Weights of a small image classifier.
Model: 24-pixel images, norm layernorm, width 384.
Training: adamw at rate 0.0012, 40000 steps, batches of 256.
Data: trained on procedural textures in two colours, tilted and lit, 195000 training examples, 52.5 epochs.
Rows from block 5 of a small image classifier, named by matrix and row number. Rows with one number belong to one neuron. Each number is 128 + 32 x the weight over its row's rms, rounded and kept within 0 to 255. All counts start at 0. Numbers have three digits each.
After each neuron's rows are labels from the 100 images, of 14848, where the neuron reaches its highest value: "responds to" is what is common among them. Only what is clearly more common there than usual is listed. The data: procedural textures in two colours, tilted and lit.
# fc1: MLP up (model.blocks.5.mlp.fc1.weight, 768x384), inputs 77-153
# fc2: MLP down (model.blocks.5.mlp.fc2.weight, 384x768, transposed), outputs 77-153

fc1.218:062132086150075117136169134162118002096120112136141156144142113108126125107068123127129141122169119140132145097138092119109094162153141115126136104138148120126134109191085153162096097196148122132181184105132129110133128152106071137
fc2.218:097117107203117145091169100237163084109129109105123100136092181121054116109101107169170139086109197146120137153110147114076114130151140145120106088120161145188093120131167118132146132104160172115180136100057139097175116132141096124
responds to: black; grey; ground colour: black; pattern colour: grey

fc1.80:119153153134123139191150155177118140102138131121093128088171101098146166147073111186159156121159152122122137153116103106148112189131172110153124159109132116157084109140055084152080119105093114094134149156172068113162104142110083182
fc2.80:129115178122114146101100108118155075119141106057148124149150105125128134123136129123109150166119124120182133115109140154122133155139063065120117128123110113115125135134100127124157115115142057141098137115100136093146065109157195158
responds to: teal; pattern colour: teal; white; pattern colour: white

fc1.561:142152123173167122133142153073138103136148101116120131115105116088126118169126127137106128027098157122082074137158137131157096087163149202149169112140121135057139130161132086108115156140117144168104199144132097144142122118133135136
fc2.561:112157167116137100126086101147142120194167155083149107161137150094058133147131171107098141126129149150166070124122126099159113091151142149168119119100092076203134090092171133141103119108095115130120118101117132143098137098129106127
responds to: blue; pattern colour: blue; teal; pattern colour: teal

fc1.314:121126136111126115093117127119218139124157115133122065143139148152035087150108145143099084064122111150094131117132171073128151090113095086109071169090151173098154193107184102073125148158108203108143155082101155186155186164093156147
fc2.314:138209163111117096096097125124149110118122083072186077119183135124181143199182104128109099140122132149133119098119151104115158069115120171065172119171129158090179115132147119158095104114125061123146170154039184151110112079147150109
responds to: blue; pattern colour: blue; orange; ground colour: orange

fc1.233:131169152120162164143117198118084156115169111141197133137125110073102150177100158110125137118088093144098135179181099170153178068133131088140145149155118161148127137135134118171146121138125101122113134121107095153093143121160168133
fc2.233:094138218161170118155148123110185166133065083094105105170148119138140149138207155149141105169146081117172153118134101123174135105176134097121112128086169067109118110127109171174167066204136162135148179100142133124158098097115141116
responds to: blue; pattern colour: blue; pink; pattern colour: pink

fc1.661:157101170119095079199128146099219131095154125131169120094157135129099091145097086099099111185098125184102107111206186098125115161158170090144123087128125134124118100157095171177069085123144166153124158104129058172044169163142125136
fc2.661:129090159093109088176113154066157117112123125129119076108130119092157185122118092127126090136185021100110114143151049139169110104155095138199089120101103113099192093146121208135087143082106157112104122152107047124121116130083171107
responds to: purple; pattern colour: purple; teal; ground colour: teal

fc1.557:094131118143126200160082139149124076118136125098123115124121133122097139129088151087107141064109113176153130122135135116114182113130148102177123132125153162097125107135131115082105141109106143095109123121119071172124145139150169108
fc2.557:123103196121135134151166106156218151099148095097099111100129196116107075078076086155123144144136155093091087175150162131164136111193122174118171089174139112143134149168142167116149100185175140105153154119152159105144114143116064096
responds to: black; pattern colour: black; pattern colour: purple; ground colour: yellow

fc1.416:174157133180148114178162105077108109171096160159097141089096175159144129199133166127080109113117110207077108161094114198099147124117164166165105132130165146151119096156149068122103130128089086194151160112131076111146082142152109151
fc2.416:104133111140154104094080156160076155128128109154114087116104164043119095136148116105133137140125097118154079158058122146172106158151148118102147190156085132138147130080167163150117112144144179143147114138150056079143129128115168100
responds to: teal; pattern colour: teal; green; ground colour: green

fc1.390:092133087154109075145042168160116142118082113163133077137146162143054119200073131175144129134150141147126145122116128125147116158153159080210108122140142172129086107094118155149115075120166189100108117160111120146143141173146186080
fc2.390:083106123166154077132183116131157091083204092114120110089114110115170094108112100126175169097115169107123134101101091100139128119146151119070138145102134128114094146153131140143064131146124207150150129123101110069123098137126129133
responds to: purple; pattern colour: purple; pattern colour: brown

fc1.11:070072122094136145118133139105138056105132096094147127121102155134104079093105148116190121130157136158183129096188176099140092128200098120166116144052114112096095169135118116119139090193174120125126151158120109172108177110097186101
fc2.11:124110106142086152200153153172108167126144140082108186105116113131114117121122119177131170154173106110116097122160077092122156148134108102175165121177108158083126125132108178096097111154160157069057131206114123101161179153090170129
responds to: brown; pattern colour: brown; teal; ground colour: teal

fc1.36:165180057127083125110136119162142091169174118139153129099132125065098156128077152067084162151161117175132097095147133174148143100193168168130158127087137163130185120115173130172134144158093096151141127141091114136097124138149142168
fc2.36:125072118141153179128196110139097063095074121145168102139064186097115125170150127113105090096190138133140090150073183159167162153183129141173182121173133122172168072145131167145172085140126129029210118113139107084164113144126111117
responds to: brown; ground colour: brown; purple; pattern colour: purple

fc1.123:093128138173160087136130109098168105067149107151078075155155163124124088117053164164129094076100147144073130091095160117165163103080142159098059101090086138137118199139204166125135102192118157137120106131081117143123117195146150131
fc2.123:089156097078136132117069152174094117141182144029095112158132158145121111108115148162143127121070147127108130138167088085081133084124165172089146129111121134108104138104199101101112128112147126202124144132055211148166135139137106132
responds to: teal; grey; pattern colour: grey; pattern colour: teal

fc1.195:101085145120224083130077115108151198148132087119154122080111139140082092176154131144169181151090139084096163093123146091129170095123114096140114107132074168112137133108104153183115140113090134182120114132085009114122127163159146145
fc2.195:090147060163132127069148173152131135106235139140111175166153108168099108118098159095115143074114178078097141120123098087066095137126136061103040143170138147056059112150126120162133198123113129172086132109067145129153156132122147203
responds to: red; pattern colour: red; black; ground colour: black

fc1.754:153118070123173137126186173171155159114107140138187130144123157080132145142149145091118125123077143106120184165130123097121114170102117155180138096079172151127132165115158170171078148089171087146179136120117121196041128145145128164
fc2.754:141121122151093062132106189122155167148144148137088113128126107095186199107180106109124078121167014125133137181126098109143127118146107141156082134141132107103183114127095200180102151156106159111055127164114051133106157152054162098
responds to: purple; pattern colour: purple; teal; ground colour: teal

fc1.741:134083153132136107086093174065148173154170156096184134088164107108076078129146122072130158096170100095133095097151171180108157108129131093169157161110149187079138142154110102094129139093119147124161191091120099181102153161123170142
fc2.741:064166141088165129099129113171135124116194142131111159141131161157109083113131130148117185140085128170090168146103117080088106085086143142114127134168133103152077175008140089110136153069141118159120147169192172180133077178098138126
responds to: red; pattern colour: red; black; ground colour: black

fc1.503:112093190103133178154147094175146077124159100133158133082123116122086174088107151093138148130155147165152161152207113078221204109163172116129110166123098120085103101103107105108121102103105140115133132102122100147153127077092172111
fc2.503:124076128177131125194101125190150151149142079080155096073171120127177143151128090116103095180166093111146079143128134150175172150154082071072168193190150169100159171178129178100093130139096191113086131160129098066140110100127171158
responds to: orange; pattern colour: orange; ground colour: yellow; ground colour: white

fc1.77:144133179114099136123153120115138153156138134123068080170111139061092136145115118165048146115127136122123104115112109176101184177091143086115151103180109164108143084127180140161102155086129165114109111136117142171151130150176138102
fc2.77:103076099131161105136144103133142123092136074115123096083115181111109084105109096143104098200120180085117125136138103114162133174150103105097189167091142139113161151124161147126154163122125201134181104091131145048135073123166083148
responds to: orange; pattern colour: orange; grey; pattern colour: grey

fc1.331:142137161142175144129139118084130141112128114125168125155128081099124135086153155099140137133138114093161108110117087115101107165087113136151139127142152140091164130228107135128115115106141148106184141063131151150078130100124126142
fc2.331:179137140088178070120123099120194144131127150131135151149093059115184152098148119105125101129162089098156183139092122086139103149114133138087077085111164071085164079096094120152113193190053130118132152126112115131114173105097164180
responds to: blue; purple; ground colour: blue; pattern colour: purple

fc1.745:082094145095150126136118155128158177158178213111176086151078114123110140161096101133177123107144133143129079155204155149177095148173109130168098145115117127127146178097148137079174121128133140115168195080156100198121134120154165162
fc2.745:130148142122112118082068102134133062145100073099172044086161098061142138137115139098136109160087173120167076154105120138155167108140088125050164140124134119121129134132162101097113088089137114186121158147108109076079127064153183056
responds to: teal; pattern colour: teal; green; ground colour: green

fc1.370:112100161112154087154174127174165152215155150135083108156090073091088139143096107142124201117124139181115145131179105142099154198061198087179172160121122196097162105145144075148179193134083209107128126090115129153133136119164168155
fc2.370:119052143117153097146173131149191119118138111089105133127078177133099111143140061176130117167125118086078112164119133113179120137164123094127158137132142178148105129158161165088192122139112154116183126139125160077157141155131078116
responds to: purple; pattern colour: purple; orange; pattern colour: orange

fc1.426:110160116135145116140125100128125100105144050143094077111120163088155115110057180146138103085129131184162183116133148148098077113093146122122127187127128125074110070163157083138119155116135136185167161107176103120129150125080102167
fc2.426:100140114110130138075151146092187116108121092137117092125172120149118154115173142131104140103112133088136135144119150050100124103167144111167067110095172079176138125095069142181133162083143128105155170124119102066066085107141165130
responds to: red; ground colour: red; yellow; pattern colour: yellow

fc1.439:093141142108163147114093174170101164090128118137142131117124098127146138150108116045148065136134124153126127129137149146133099085176147192162051107153117046077149131159127135097111089103150106111143138153119148099112122129100143117
fc2.439:116182182096117140106120081184158122139071132119158084162095143106092116136124135104130120169075142175139141151167110132190128114141130135145145154114118107191127145141173084103136139135168137117137128097092142136071116105126080113
responds to: red; ground colour: red; orange; pattern colour: orange

fc1.342:092099149102197066175115188108104164153140118145158105122107129150039148152152101148132128147171127147168151061113129106140155139124084131109104136103105110088138117101095133137109137111131115142217228096154007124102212111133137171
fc2.342:081159102169148141087114216126114115116190144148099133146199121119126128095115138108118126063112162115116141099133097115039169087111100079112031133128152089129070136173096134206127201135115058159100166137049129133136135118162173141
responds to: red; pattern colour: red; ground colour: brown; ground colour: blue

fc1.492:179099172115097093182136139099235150109154160138144091097144093159113135131102102104089089177132111174109156122240173096126131135183149090180101110139119115119135103155113154167108096140138180126136141099120068148084112163174142120
fc2.492:100083173143097109146120135097134110145092105119153060102149109075181216126119102142158121145180049084129115125154073147196114082136086105164104094099138137124172099146132190114098129077107157116113113127115065087112106120060171132
responds to: orange; pattern colour: orange; yellow; ground colour: yellow

fc1.317:068118168122151142086132089119125108084102105093124064173189125140071109094115171173184158136100146115159109075111193092125115165107075112139163143095136107111110134143136152133209186204150129139124118115111049137167111116113104070
fc2.317:170123181112125091180072142090114153139119161120094185133103183153096123131118143134118129108128064151068138156193107104144118137107147132130152130148046069165144156075141127131149111163115103127115058158171145231165158169098116157
responds to: black; brown; ground colour: black; pattern colour: brown

fc1.240:064118123117096080088101108149165074120119117127141084177137129126114126136143104153156120091099156114152162156137131121098113186060141171119108129095140124147096087140149077165089124107105123152112139153123152139075106093102118107
fc2.240:100120167158117094109077090092151138132127104109164140206140143151128186140162128102107164096156073129156104165086123140121082148104073138166090095128107098190159096142101139144177113093079108097076126098115122143068091116154149126
responds to: black; pattern colour: black; blue; ground colour: blue

fc1.318:138112125178122132133125104137144124127148080131121116128150099137120129149126170161174114069138136116132161130130141184156148190087087197143097101125116108108141129102200147163088161156161074168186141151110146097088107138144124105
fc2.318:116108117122083111141095181141110112117188130082123101087107146118139139142069174131140142151128131116147071094159047119128125073099172106146122185125096150113146136158139178139102129118126130105096137170079142126106090097141163123
responds to: red

fc1.310:097117125138154163124047147095127190160086151098109111169116133139122128114145188112105110083089125132075086115166137146116168116146084173096151151085129114095142125155106132065102123123137076162096216138111099178102132142109069089
fc2.310:121121168127131067088109218120093121167093175135094119161103142130167166137169136139147130101172055131107103135098119109086186162153107089198155065195137135129174104142145174151102091125118105062136156157087091150154148148076107114
responds to: blue; brown; pattern colour: brown; white

fc1.309:151128123123156094192136175088202088147095168142112102118126083168116129120153103163088125170145135173159105061138103140117115150193105065147142123129150068123084107171130147105140048095157150119187156127106124157095138104180114139
fc2.309:071091144130074168160127156093135121082120137088144082134111090123185163128090147153174179148168085093134139093179097104158113086120122080163077112088153139155142091106138168131103117118080175106130100126084140114152072148044132176
responds to: orange; pattern colour: orange; ground colour: grey; ground colour: black

fc1.223:101151149085132156129128139133137079153100198126125052114110109112117179066042111118093169068121145087156083058117108172130173154159086146111179098103115128033147134164187134110137142170156089100136170137173179120111143153149114131
fc2.223:118097142098151079121151065192153148149121127109159153160080141154064049147126135124149153136128175146124073079151170144217093093149160159117138093144176165163105144109163109102151133147111201103182105128136212140095134152123083140
responds to: black; white; pattern colour: black

fc1.371:117152119146142125156145111150142160152186148165125161146144171087113098161079157100102141134116134160124166150147119122127114110055183090130115143100210046125097132123100137147123168126095145070171172167113060112127085135110145148
fc2.371:132072127163164158062098131070103129110114085127150081161137137141157143108146114117123137133163121113170090097065124111091155093126133093123161191155144103135131087126117159174119100094128097104146125077120096095082162124225183130
responds to: black; grey; ground colour: black; pattern colour: grey

fc1.13:135108165144210153130197123132165156099099129153125122148110117097089119087150114138127126181145121097119145118103096116128155164097084122101112075120131157127133201162153109193066156078126080157206136088131102125085105144140072081
fc2.13:161124149126104054149120149110162164126150180132092125125108125113170197106162119136108081114175040100138142165142113113146096090100087135166077112086147091119169103143070191193122179189108162126021113134128084142116166149064151130
responds to: purple; pattern colour: purple; teal; ground colour: teal